A small masked spectrogram model, trained from scratch: activation relu, batches of 128.
Rows from block 2 of a small masked spectrogram model, named by matrix and row number. Rows with one number belong to one channel. Each number is 128 + 24 x the weight over its row's rms, rounded and kept within 0 to 255. All counts start at 0. Numbers have three digits each.
Before each channel's rows are labels from the 100 clips, of 14976, where the channel reaches its highest value: "peak in band" is the frequency band that holds the peak. Only what is clearly more common there than usual is listed. The data: babble in 24 made-up languages, each with its own sounds, syllables and stress or tones, from a formant synthesiser.
# convs0: first 3x3 conv (model.blocks.2.convs.0.weight, 48x48x3x3, each kernel summed), inputs 0-47
# convs1: second 3x3 conv (model.blocks.2.convs.1.weight, 48x48x3x3, transposed, each kernel summed), outputs 0-47

peak in band: 1000 to 2000 Hz; 500 to 1000 Hz
convs0.11:107121108129123144139082102133115124133099144103163146138126122154161098126128120153149140120125130071133099138105146130124122108174187133060135
convs1.11:139137126132119119145162171144132156095166100129105224114180135132121141152145121150104133157131129109121124103142134137160138131105139114145116

peak in band: 500 to 1000 Hz
convs0.6:194125125119100110190157118094152124158111152134159103106126097117103143091140161143112141120134137138108109163108106130112127153124085127129104
convs1.6:112128136136132101123176141103128117113112122140100153143207101137124122140129106168133140105125135149114149150136138117171121080105074129164120

peak in band: 0 to 250 Hz; 500 to 1000 Hz
convs0.43:112187120124098132134135138090176100138175155119091124125134136083148094128103119135111110144152128119140096086098096153134131107113132132121166
convs1.43:123103164108101135100124119160094114080062138134072131162142138132112159125148135111146122111123131158104107126145139114145133126136145083145087

peak in band: 0 to 250 Hz
convs0.27:140144168133138146125142137133139128103089135106143174076121152131143119121115111055139147155113103138159121135077080134109137126117097120108124
convs1.27:142123171094133143135130101150118119163118117115171133165107123127100170126101130115179132103127171137166101128135093111151115162154145113173131

peak in band: 0 to 250 Hz
convs0.29:143102119090093102065139136127127118110103151167155118131127134114108094059165162159139159140134121162142127144134121141105146138110108120130142
convs1.29:092108117184076130141149154131107138159130126134114146126205142136148131142119127168160109111173128145125137139149119095158152112142133110140130

peak in band: 0 to 250 Hz
convs0.28:121119153130111102126163157114137134086147135129179146103061148117120155095138133140155166126127135123133084136092080148101126135124094127125149
convs1.28:159127131143165114161162120141155136130113141114118171148132128092111113159133135178104138092104134191117144125125113138137144169118190136140135

peak in band: 250 to 500 Hz; 500 to 1000 Hz
convs0.31:143103110109125147150135076131081118139160127108135144112129149118148121140127110130125096114134076115076166162104137152147065150115102129118140
convs1.31:118113123092109101126134114114154142149141144101146111142133138115081160138104125083109112097136099091121138147111150112087102183136069131104137

peak in band: 1000 to 2000 Hz
convs0.18:152163131127139109126123124099170143106094122130093132110132135124106131197147137121163131149153178159101134137105135102069097130140124145116107
convs1.18:113128167145106126148121109143102122101147140148153105120114170135082147167106128155143088106164102087101110120111117106159158111149111101094106

peak in band: 0 to 250 Hz; 250 to 500 Hz
convs0.47:131133081102094150096145162135159117156099123139116162099120125111165126119089173111140100148112129157132139163112115152102122111108140087143087
convs1.47:082129114108123100138126099137094116128176123088143089096168116115076128146108095166123137100132112096144131140158086115146134098116114115130131

peak in band: 500 to 1000 Hz
convs0.46:199125122122125104186104088154132120127121176122109112138152107118140137089131118114112142084130145103187114152122126112123115119116153138106134
convs1.46:157118148117130112102149146123152126143078168115127108144161101099119136154121106142119143142127113168132141135173145125168109087109199149133129

peak in band: 500 to 1000 Hz; 0 to 250 Hz
convs0.25:155144135128115102125137119094162129149106141174132145100140106108147148128126128110052129109153131123191112174108153137133118124138093133117096
convs1.25:162118125144148097144169108122125156163132129144157160129120139141111135134119124141206125098078139109107134177165132121169119142129105132138148

peak in band: 250 to 500 Hz
convs0.0:132097139122123140147115090134075162135129152122154189110139115126170141170083127168140129112138147100108114126083124130114124096150109106118148
convs1.0:159150115119158127143128147090129097160100077105169139135169081137114094173116108136139143142126104102137139173116133161146129122126158137152138

peak in band: 4000 to 8000 Hz
convs0.22:092132148103188146150127165135158117123137120172124113079119119115139163109132091111160117129115148125094115096115144097118157161121118144087149
convs1.22:109136134179118075127094089109130123092151130129109137135127146131110125160134117179116166170123124144106137154131090149145111079134114157104113

peak in band: 1000 to 2000 Hz
convs0.41:106113113156148102106144121149149158112143106132094106119095140137083093107152159166138132122119129139130106122120125106113113124194111080159085
convs1.41:137116128104155122125106160133166142142168153124080174100098164136118117124113118149094094152139099145150086113132178137107138102119120156113148

peak in band: 4000 to 8000 Hz
convs0.40:136115128117138130103142150170125076142128139105103132091131128134153169094100136127122137139133083142131147154119143166088129112115157050139132
convs1.40:126148166128147128177108141093050124143177076175138120113149129127125138147119108140148131125126153128115135157130105140083125116124118107128141